From a checkpoint of a small image classifier: 32-pixel images, 32.0 epochs.
Rows from block 5 of a small image classifier, named by matrix and row number. Rows with one number belong to one channel. Each number is 500 + 50 x the weight over its row's rms, rounded and kept within 0 to 999. All counts start at 0. Numbers have three digits each.
After each channel's rows are labels from the 100 images, of 14976, where the channel reaches its highest value: "responds to" is what is common among them. Only what is clearly more common there than usual is listed. The data: drawings of small networks of dots and links.
# convs0: first 3x3 conv (model.blocks.5.convs.0.weight, 192x192x3x3, each kernel summed), inputs 0-95
# convs1: second 3x3 conv (model.blocks.5.convs.1.weight, 192x192x3x3, transposed, each kernel summed), outputs 0-95

convs0.17:541496485509528609451432489479514458547474521437419493447630442433526447515543448591486479553490518469527489448542494443480475506425451535361474486524559528530438463519603398416509505516517553553477473513468496551491515506471458486513494470450462473542442492474506385447518396484413523585
convs1.17:535537526466438525482505489425462545447482445521463493513528555438570448520566526497485627458450485435498498388415456526505431442419529531449490433572558503458460449503486598465514453494471486555485546534368543454546536653426467430558471408459466554599600526461417498466524514551435563582
responds to: two groups

convs0.30:463470526635506438443576368386511458501502436466501401450510447490454521487545537523428450423504518492500525516487464464607445557462454480515457467522498434419421469540479514499440449569533479458529596474534456523466532480475512480482459564526484545506521525475416427572516469508475641512
convs1.30:545533552493491449465510456434460513517522398492583520534518544554560567432527493540435436418543582513476469496526517505536464518449486504550472569573483412527359439509464401554515438490460541465494475547522449427562457564393519523585509489553509406451450544563506439526478559557446540492
responds to: star; nine dots; tree

convs0.16:492493417533481557471482462494469457503448425403490436544456503480502529472480504482444513507552362544504591427539417561506506454511458545516519505557545462618493500610606542501517444547486476429491531643458583451501555557538494585486559473515563538503584506480525526540384579480556475581
convs1.16:573640613509521596508518513515440552504492523582431547507551455465510565505440536571512407430478403539471419521491494443597456541570519494556411441493537420467466495420592552447442483542445495500483511519369511538463477494439596396544454475488514499570525504603520428480490493570416487564
responds to: star; nine dots; wheel

convs0.108:430334473431547507477502476536511525505444559483418517490576488424560476433490426429488468572462510672498557505557519492549531528451473587546420505472494518503492494462481497433479480484530535442500506542503557523465598463510607453439394475492474505415526559552483401562405517520476549426
convs1.108:508463451511534456466483483456408484589461573557475455568513469462491486416540541493443411547524471504576493465554452541434461583450556484475639497504470431499491535454416411447546515496451480451502406511472550448531485531541496570518488565507492460591482395507575505505377472425653463447
responds to: nine dots; random links

convs0.43:438436494436601429500487555491577523448482396494542604479465413542472515450464427462500562526414495536445506531401535509577627577396448499469471481516511660478514528547444528458552535519474418488480481496486525442474456525471587495374465425476557533488437509539493453514563494474480538444
convs1.43:517565496518534567454461518447424455477546545457526459400446510478457438517540505414497393577545443580551500545547523490554610516566513455458576477433568547463484509529529618473515530491471516547478453503465472543524481477653492462426518474513509433552527458525374497603434534485345525553
responds to: nine dots

convs0.153:465412549533493445528481588502395626481566466446529447553550504505519502509443500515441430495539545540477493560515428445562419460511544549494499591553444578539517407550493455480410509533562515500511525501608476472508509468423461487533487446429437449518498436590464456516484455519516600560
convs1.153:519456614492460481520494545483502471446539451554543579463552396420473599468408558517503524565491504518591498466447501473486529493489491544463424570464506489493521458482486437515505466566515480575525543518517453475575515456560387416561536474474493516561595474479502525481622498479495428402
responds to: white dots

convs0.70:615470576532505519440448459548563482480546493520505600517511522527480530407491506498428519473560435546580511577482443385465479558459442552436456601473517415450558474492484503490428574508479505471457545386515475533531627476520538517515485440523489452559594427521441411459474448570500492586
convs1.70:433501444428515467434423514499499420473488365504551422507512415423505517472458560537463549476443456508537526534476526463489531478452502544527473538500400534550419449508546543447485582450492454466482516379438402428464571452510522415438457427443535508497561470512493502464504511511511534443
responds to: complete; nine dots

convs0.81:497493565452540409520483581531537568486412455513520506608508463504517572425491512556478478482487558522448508453441530513515526562465448561478451555498383573542563415518493524456406551605492451465515456528512496487479506546462527507433475419511514557425525550496480483527311467462521513527
convs1.81:459407568546544453524516492447542456433446446502514539549468500541545603514452533557449539499575532440483539455478534467466474478385585520520441475533538525483489481480461509479402476530499537533518438532545485559531436415516405506599514464483482540571495464435479494511646534466522490456
responds to: two groups

convs0.23:551561521526492515506461525445539474575544452476535517480473523548556417376586537538424512548494490481515495504540482456427522531509492445556447542480537523511487477528547436478456471513487617597548536524429504558438436507429574378439420428504436489558508498508501501423486407410460513514
convs1.23:532590548483487531483490446438487549489480546535443499513436573509534483557467436464424559499487429540435537468548451462612448512501492466481544395470491488488514495503427492508487527393471546440474512405446512544541428527453503420567511494567480530498488505524413488502428560556491472527
responds to: complete; nine dots

convs0.67:538431444549445499558462443468462570442413470484461478494484573555534467572538505535512620600552513489518529503491523531447545512501533464557425541420485512445425466548442475386540507502466484487544515494514424594447507561543512545513415445432465429628403492415484531492589506536484432627
convs1.67:431538523534470488482400499493420553499519476509448435486403565587497563465415505411520517516446488509533449512419481459529536576461618493528496515461404458488563552464510596545569578513476554427496438452488507477491508645364501626460486569499483546497475415510432472504480533474484531514
responds to: complete

convs0.115:634427549487506565437562495482593490424492494447520550505543468372469498537526530460521453394438513481492539413505506485461465555482569504459554576549545525472569440460514564501490541460511498486550442504400421389541496489531473519459495487406506561523555484515514562439545432441490425436
convs1.115:462517542434520388526490493467479397467402490516536435518432542460573504555483484512504664536532456527514467482409538450458472445512506499502565507535560585540524476539511528498479521514481504531503529531504494489523468443459498454474526468461485523471541458531472524584474558716507684462
responds to: complete; wheel; yellow dots

convs0.128:488502495495525519499502508502501510464501478502491490498543470659510496487527502507519494475487530505512468483498350460513518510513459563517468507496473511491511510532509494530484606449575463494546489502532473479503347495501506602521284473488597504452548516495519458495482491475559475557
convs1.128:445504505468527568490453485524533535465558553502557472459542485579505485449448459530512530499499548514510497486502272446518509497478503575502492521470486546493518478506478472539467571486646541465435503456498517556502311534567513550540268502474537476506559515524532434481491516496579459538
responds to: white dots; complete